A small image autoencoder, trained from scratch: 40000 steps, 97500 training examples.
Rows from block 7 of the encoder of a small image autoencoder, named by matrix and row number. Rows with one number belong to one neuron. Each number is 500 + 50 x the weight over its row's rms, rounded and kept within 0 to 999. All counts start at 0. Numbers have three digits each. After the name is the row's rms in percent of the matrix's.
After each neuron's rows are labels from the 100 images, of 14976, where the neuron reaches its highest value: "responds to" is what is common among them. Only what is clearly more common there than usual is listed. The data: rendered solids tumbling over patterned floors. In brackets: how many of the 100, against the usual share in percent.
# fc1: MLP up (encoder.blocks.7.mlp.fc1.weight, 384x96), inputs 0-95
# fc2: MLP down (encoder.blocks.7.mlp.fc2.weight, 96x384, transposed), outputs 0-95

fc1.191 006:492458467549444575466529548413543492448537545457451601448439497500478541458496472511520515416495507528468437448488576533531501517431474397497462533463507590520471479595476443542517383478528476467514493627485498564474426473650482495513525499476526495421554588577464498547541513503542609507
fc2.191 067:516508513500319474513567537515499508365569463489452452516442260483557482496573575512515375567454514499491513517496533475521512491505490539499499543568541569456484494501500495560485507541480425483500527500490483536496464526514513512531499498497510503510575514547506504385493481391517500516
responds to: cube frame (29 vs 9.8)

fc1.252 006:398476525562566570569440499540527449482499485402543558462540535462469523445484490537544479448439481503409467508467441532530483500518465552470515526518615386419465522497538563512517449454459399464553507416409438482553560563523501516394503501511412465429562539418443478526524504532513585478
fc2.252 074:480493523499448500497522495469502628443478356491515568437459346486576507506572465536514469499436503507473443497497483485495489577482471526480495478510566445440501502502489525305486422383479475496504470503506504507471500485490493506565500493501506510532477493508470493408490460691510509499
responds to: spring (27 vs 9.5); cube frame (26 vs 9.8)

fc1.66 007:551460533471458441551530395441461493544492498538512492515526502456510572475483575507426508530486441523530559558522418450505506565451526477470564429404541514408584440473462481512549494706534537417509515460485532544531492497511463494559503501500419391482498577607480526528555441501494532477
fc2.66 105:477506494502354513510574535525498480537501520486505444452554423513539509500231537482505455534476519504467505508496520555387509316497517465479497514523531617551501502495521487515527512470451520494503521499497496514502579430508495471616501503500430490527472498515492482451524499506502511509
responds to: spring (29 vs 9.5); cube frame (25 vs 9.8)

fc1.206 006:526461472554465581487604515572472556433488471454503461566464523462446517558529538454488446386518513477563461481543513596533522494583482447467503546457496530546528466474563440381472504482590513425545596455419492574476595530524484472562518500496410464511417471463537559482561554478596448473
fc2.206 102:481456476504524504515383502495529504603604417477446537593445254463548561541666545484486536503546500501503497509503499422450511513492493519501510520582482532566515499506510503408515514570499578494513537507486491484504525620476504443535500502504476515488518490561512468537530502490496507506
responds to: spring (33 vs 9.5); cube frame (25 vs 9.8)

fc1.146 006:497554472482466541510507622482486528580557559433503527389591504524429582414523418448469502445483526408557467510485494446487500457511478570445444493523527449477466512489536593505509505578633605585493439527532531417395515499575497487505486501520550490455460532490519436489566454538451467534
fc2.146 082:512495475497649494506675436521473488570387472503379460446546593481472506500536515480498464477442500516481550503506505511463483505482514589516493510439550623531478503508471489390490518396528509508497486500498486357508552524493497546464501511499474516432456507458513498456504493651513505508
responds to: cube frame (27 vs 9.8)

fc1.17 006:492634504552515509566500494456492444470481634583532490488417478435606441429477550554457544557502463544551443541487575495463512496438510615562460506492484543544386486508506414525511516577470518493558529493460426464517543502413514413531523501541561498463560507477445450442445413480501460497
fc2.17 109:499509503501516519488366425484525512475500453486513443455518704499491567480175467496507545530504492505515500495495515510451497547494504488491482491458524579556509502494492505557497528493501405508502472505491498491497451438490510515463502505503542494453517496452501529504489503533502512483
responds to: spring (31 vs 9.5)

fc1.275 007:513515591438464435614639444411507442470525458498529486484552531484417434486487479452451560605558484495514588396467462426594475523455506495486514533510476460527506480503487574495517528538400448517489584508497448591381415521484492495453516499467486553566555492526491456489515521472441548550
fc2.275 090:462509486502418528485583488537529484552459597500507542594535296480532587506268550478503507505473528547476461509494512541544487517513489484493506506445562454543487496503506486517525457497459546489503497497496509455523505496549496454582497503499394499546460522537497498524540500343537500492
responds to: count: four (49 vs 23.2); spring (27 vs 9.5)

fc1.354 006:471471411482532496513562506521475499449428345453470460548578554511561436428496434456472417490459482478551447466495497544444554443469488599430480496569551369511497563528566476554557484563524449585568502526487462479441520498555536486517520502495403449505508486430408486537460565518421510470
fc2.354 067:478555496498537519512552494457494553480466445500542612556386453501491558495537421524486451515559474519511461493504493459506532574506491535472508455463489356511517495489486508462533529589373538511496582494501515416515552517475480523577499490494421483364508478498484514480519514729481486491
responds to: purple object (58 vs 18.5); green object (42 vs 18.4)

fc1.38 006:383611536506447454532456527454495490486598505537473465403482513447433581479524544507433495463432598509538530452476510600518520502529457402541516564472517491516430522462442369554452510458552516522432416479542562446470504415536482499524453498554485526483524422530451508541529435523545591556
fc2.38 104:486517493501432500503540554482536397536473519489485537543422329479523491483757541492502426520510493519505452503497492551530509456498485478479501497453510560486499501494482499470494524532482519502496514501488506518509588569495490486536503494499580509490503501506493490428521506265512495502
responds to: cube frame (36 vs 9.8); spring (31 vs 9.5)

fc1.253 006:428415406443508521420576489371497488472432496492474394512507526492477560480510590539530497427509528499590431541446472434476460496487538482514488414477454442475547441560496544535477522559506485485436428485531470407509432430562521463565528500481549511419378455619485500544522499462506455527
fc2.253 093:467492476500449499508523481528496501526361483499482496602442438463597473541357496457483499560486521543459455516499495485422468476509502497483501514589501621587485503501522490359513460454572512490504525501507504496528500547522498478516504503500530490549443511534489479535523497244520503502
responds to: cube frame (40 vs 9.8)

fc1.289 006:444432588496482386480524589545438499472501402432483410452420505459535591513512535564498461516409490385441483569478448507523433539450522471627543464498550425548507521499543547455487429485508585483526516553485578514444490550420501468550466500522513579508535578528546468491484511498565533456
fc2.289 092:504517496503498499505566465497523520538517433499471435480590663490498385470307479496514421496533506492500394515496503534511510434502484548496512499530529595506508501494484533384494551524568417525497524503499503595519503400509486502439501489505512492533485501525494488531476482693507481505
responds to: spring (25 vs 9.5)

fc1.324 006:466526466515490516464611570484483531494493494570466487451395502473541507434479506577450495537527430462530550525555504505532482511416476530409477557563497545557567522473520512557518477578399489584553536459512533669514576484518498587478522501460560498500506492598566511630532531473442494586
fc2.324 096:488501506500581518503572602502465527454474511507502498481558726491524443559276477500494535499428525517483505504498510484518503597498495499506501493505506490489505499521529520518514447414527479505499489496508498425505458511479495542468502489496455529530464499560496514547477498711510507491
responds to: red object (39 vs 18.7); spring (28 vs 9.5)

fc1.375 005:510576477486424512475595449463545449470525581470560499539499561486519509507524486488463560511446593543554515550369469456507538440502507553481504503445464598440435435527678441522482563546510559409463545541529455562510464521530541533490560500554451489503444489613483575471458533492557472495
fc2.375 086:513491537497582482484502543475528525413457554505481607555452469492495532508401450530507513450438487504521456496501484505485500618483489597528489474463488440415488498510470512385477416449687438511498458500495505464469499520500497540398500500497440503506497497511495516508531487277505501494
responds to: cube frame (27 vs 9.8)

fc1.303 006:528524562509552499518508451561461591463450538518547607618442501453427465491495478492491433521547446614524490440463512561458544554591500465508526559476513480588506460528510522466523484417461479493447423470409503587567529562424479423513495500537466496488535569623553487532437519504606559492
fc2.303 112:495496495497477502505594418508502502495525449485505514478589627494483481484254510514499546475521490486504484500501509438468510396495521507507509516522515668517510500499507482488508511543465500487498528499489483515510465495531511490487498506499532489473507500490510485536553501764490501500
responds to: spring (39 vs 9.5)

fc1.259 006:486533505461519501565436579540467504481488596466467458470520479398409470517512463493520432521616471374494497552518552469465498461567536478578555534448546438520519480524517493390480462490521364536500500447499479383434538528507517527514487499571458528512401542647497472583518486498474468531
fc2.259 093:513447499498587489513367495497514536411483423493458658538519350474456540506723550512505562436451487496500514505495494479485502590499492543517497498467511488429494502500511502504461493514575459494503500503499499483481509440510498480343502501498587517536516507563488479496502481423484502504
responds to: spring (34 vs 9.5); cube frame (27 vs 9.8)

fc1.63 006:538449540467564555513600438465498531402439615508580444523411520525502601503489519484515402422500558455483487432505583482465438539569527475464501566472460522503524487523593557497485485441477472558483493492502512478469636566545469488509470500466475465531534550562487577348435522502514502544
fc2.63 098:482479501501464502494359698492515451531474558481507492525478440472510456539339504514495513505470515509497495494492494552392518475482505502510510507443485681434503503509520503454511466494428559483515453505493493513455485535475499509573501494502557533516478484522502492524504497288502511487
responds to: red object (42 vs 18.7)

fc1.193 007:494413480500586510528490516482488600481458473478429493525493454487471404572509560483442498427565590500463531427410522631523471486543497490480469503607494457488497451496508402526463482471496631543460441498586468564571536582431547547491510499458514517467440577569466548502532524439593513504
fc2.193 078:510483510501443513501519520508503534409424539530516645592557447518505596558533513482483559481484506481502560502508523465432518363501497562513503522454422578551503502509518497536500504473261547507502480498510512535522583583493496496483505487496465529464512502631511513576455515562490496501
responds to: spring (25 vs 9.5)

fc1.36 006:526471486560385561449559514549541498516450540516470593484515545586569526417533506510424526368458578545473491492550518471461453472495481447437601547528579423481522518457539453508443488566555521444438443488427512438510509460568527609418522498482459501511486512415507512457510509498510554375
fc2.36 096:510479474498435499513560465469524444450417449509493566531484349478473441532648516508492497502517479491529401497505502496533501513503485511507486497472439438458516502496477534557502596621654486496506519504497500616493556481479488464550497490503446522493501499456512503574487485285486490496
responds to: spring (29 vs 9.5); cube frame (29 vs 9.8)

fc1.18 006:446508533479479518554477538565533511554542557478531475583531560395465464553512504550503518590587449531500464501453487467521473416468453606442454515537512461524506549511520479576497442538559466505507433488466518543553376415553531298571512501529430447533483437463472503504498472537533463430
fc2.18 104:512454502499472494507451491485496567407453415503497561562471353524490521499622428507490563475478475482512414497504491549545512699498493461514483483535439512471498501507477492467496526521593459477504518502502499631504466355495488455414499489501484495518489502593502513576508495375490503501
responds to: purple object (42 vs 18.5)

fc1.111 006:537463501488550505482444415461522580515538454540529412498398494503478450473507475430526542431462547529511464442618485585475528445379492576499519403519508542486483496550420504533461468504472564478426553510474481652396462484523533484537468500513548431526446477444548558497562482496502500623
fc2.111 070:496489529499447498484517487478498628394424501506529540579436427509526596532642428514490504436496499499507412505503486544526510613506492459500506496557380359488496500514464513347487448576580465520505516498495499611521519483482508463439503494495511535522471498564513533489473514595505519494
responds to: green object (51 vs 18.4)

fc1.285 005:439521471489505466511501395519502540525435407480441421537526487545517535538471534451598483456449485524441486538532529559550498504536568573584601548531364554538500456574523479411514490374338541462552558474504454475482506434491529466500566501536531481511464516492566566489441522489543510478
fc2.285 077:497498497500403499497420531489512494529303496506506500638526363510472482484238529524504538448501499496510480494496506560446521511486503489507504511567447507495496498498470512446516512439361417504499499500500506495524417562508505493445499503500451512485519488492497509470516493496501502491
responds to: spring (28 vs 9.5)

fc1.19 005:444392493485465525594406550579433531601472499429584517562506549433519544428519420509549529531504557538471602469502517510433483454487539544521584458595527547540425544514541613485475516412509470395497542512556474458460543459489520536531525500496445508411439523525594486552495499504493492523
fc2.19 091:491493455502524497498427585526522529452438483512456507606501294475526463546447537486486470496463523522493464506497505453464493648500494473523506506563526547516483500512529499422504470508664423476500424502508514500480467553497496502456502489500494525429465490635489493561496495331511493504
responds to: cube frame (30 vs 9.8)

fc1.225 007:531360492569501588465506430510452524549428534476604465507549439369527460514497517453569555505434521421587421462467481461462556521481458485475483465472443579436470526476515473514528417375393505530522584529495517389507513511544491592487513500481499531483501476491557428541503509516539464498
fc2.225 084:490505498498508513519529504492510471516625446490556479380499750532515501507580499510502629476511496450502547500500510452441514462491497454496481488477520410559516500485509483617490480454457498486498470497494501502515485512530504508403501491497583505532548510500494471508548509700490506511
responds to: spring (25 vs 9.5)

fc1.158 007:520549451523411547563466484480586483529584369567495446451573523557544438458507528461565540495523488387450469469509537516432502463471526528441469503582608536388515546448421450557509466511485492489493504507500518600392501541514534510409479499467457513537529464445486588520483578495434564476
fc2.158 136:493492502500532510494560619499523459494509524496523531589501350507508564508452516491496525499481495486504486498500504498539493453502503491489506504429487625447498502496496474573492491512561503484496477500491500592512551534513507488498505510497555514468511502542501509580499509163501499504
responds to: green object (51 vs 18.4); purple object (43 vs 18.5); its colour: green (31 vs 8.1)

fc1.165 007:516572562499447655427391435602569488508585400530502560469537493485501508415509531519471559531530517595547466448494448530451442497437535416508466491543435493551482540479534417501528478483550526392497461546474491513544513469534508591484489498505549453451521453445527562506623464493508463471
fc2.165 086:503472516502465512506596501490502484494496535488503542550598355502479547501696572501523492507501510491502510501492506443539518414491484535490506520491567485481508500491480523500488523454567498502503490502492488630468553477514490501430500489501529514569508520508506491525453484217506495492
responds to: cube frame (39 vs 9.8); spring (28 vs 9.5)

fc1.276 007:506545520475550437612527472563578481476549382407520500438549509503522476445518600452503505469511543595435363508440366470534516481484444522465395476475449546528472481482495494438495410481563522469459472495589545538414475496489515530512484500515542455419504462459465536533445523512533520403
fc2.276 083:504490496502424510488365420512487433658525543504474455410436303491498575473643499478502585562572487512525498501506493375523503519511491533486508494526538485493489499486457477492504502561405437519504521506505504571501528518495500492564497491506529457543458517411506507495516504388503507492
responds to: spring (25 vs 9.5)

fc1.151 005:515546485511467401560446448497543487639499480497509438395542567544534516562490484426564480516515481540551561446588514532447500505497473532517431533388535542519563542513505479457523568553537605640448521458547558464479541582594512473447517501475519425448465496439443459543539490503523477435
fc2.151 070:513473496499472497492487469532493549425476495513479445482517246475537515531330495502502450539433526507487465504501524488446501471489519619528496518522517638566491502508497507429514491454489549479492443495499497456464557411513514484641505503495500520525513506523508494469478514636519500511
responds to: spring (29 vs 9.5)

fc1.112 007:463511506474548397459425495473511446504469464433482436527568486485465572469495565449551413447500510436443459489509462476499496442531462600604483506490506499448364434462477514419479543549522514560469574503515501388480475499432473462474475501448503537526460507589523634588467632520503507489
fc2.112 082:520518504503471476480227594487499476527470481496514451556507368501471347442583538486493519457543482483511428490498470532425470540503482434481490486460475535418483497494498503503469508496476421518503482503501498529509474555488496520438498502503491498440514471511501511485439499332476493497
responds to: cube frame (29 vs 9.8)

fc1.148 006:541549492561531469483439534470535359581578513456501525574528501571462592471521423521446560445567528491439573402559535499463416493477416487532510475472602473497463491437445475583526422462535485478473517476576514437471458516482503571563489500519603421499493399527469494455539541539509535556
fc2.148 088:529486509501528474502537438514508529487551378502411436422458428477455422430706513509514430496535485532538387500511495464485489599492484555536515479541530489471488497501458498372483513552531421529510526506498500490500485507470499535349496497505482474497459508494514498412535494648506492505
responds to: cube frame (28 vs 9.8)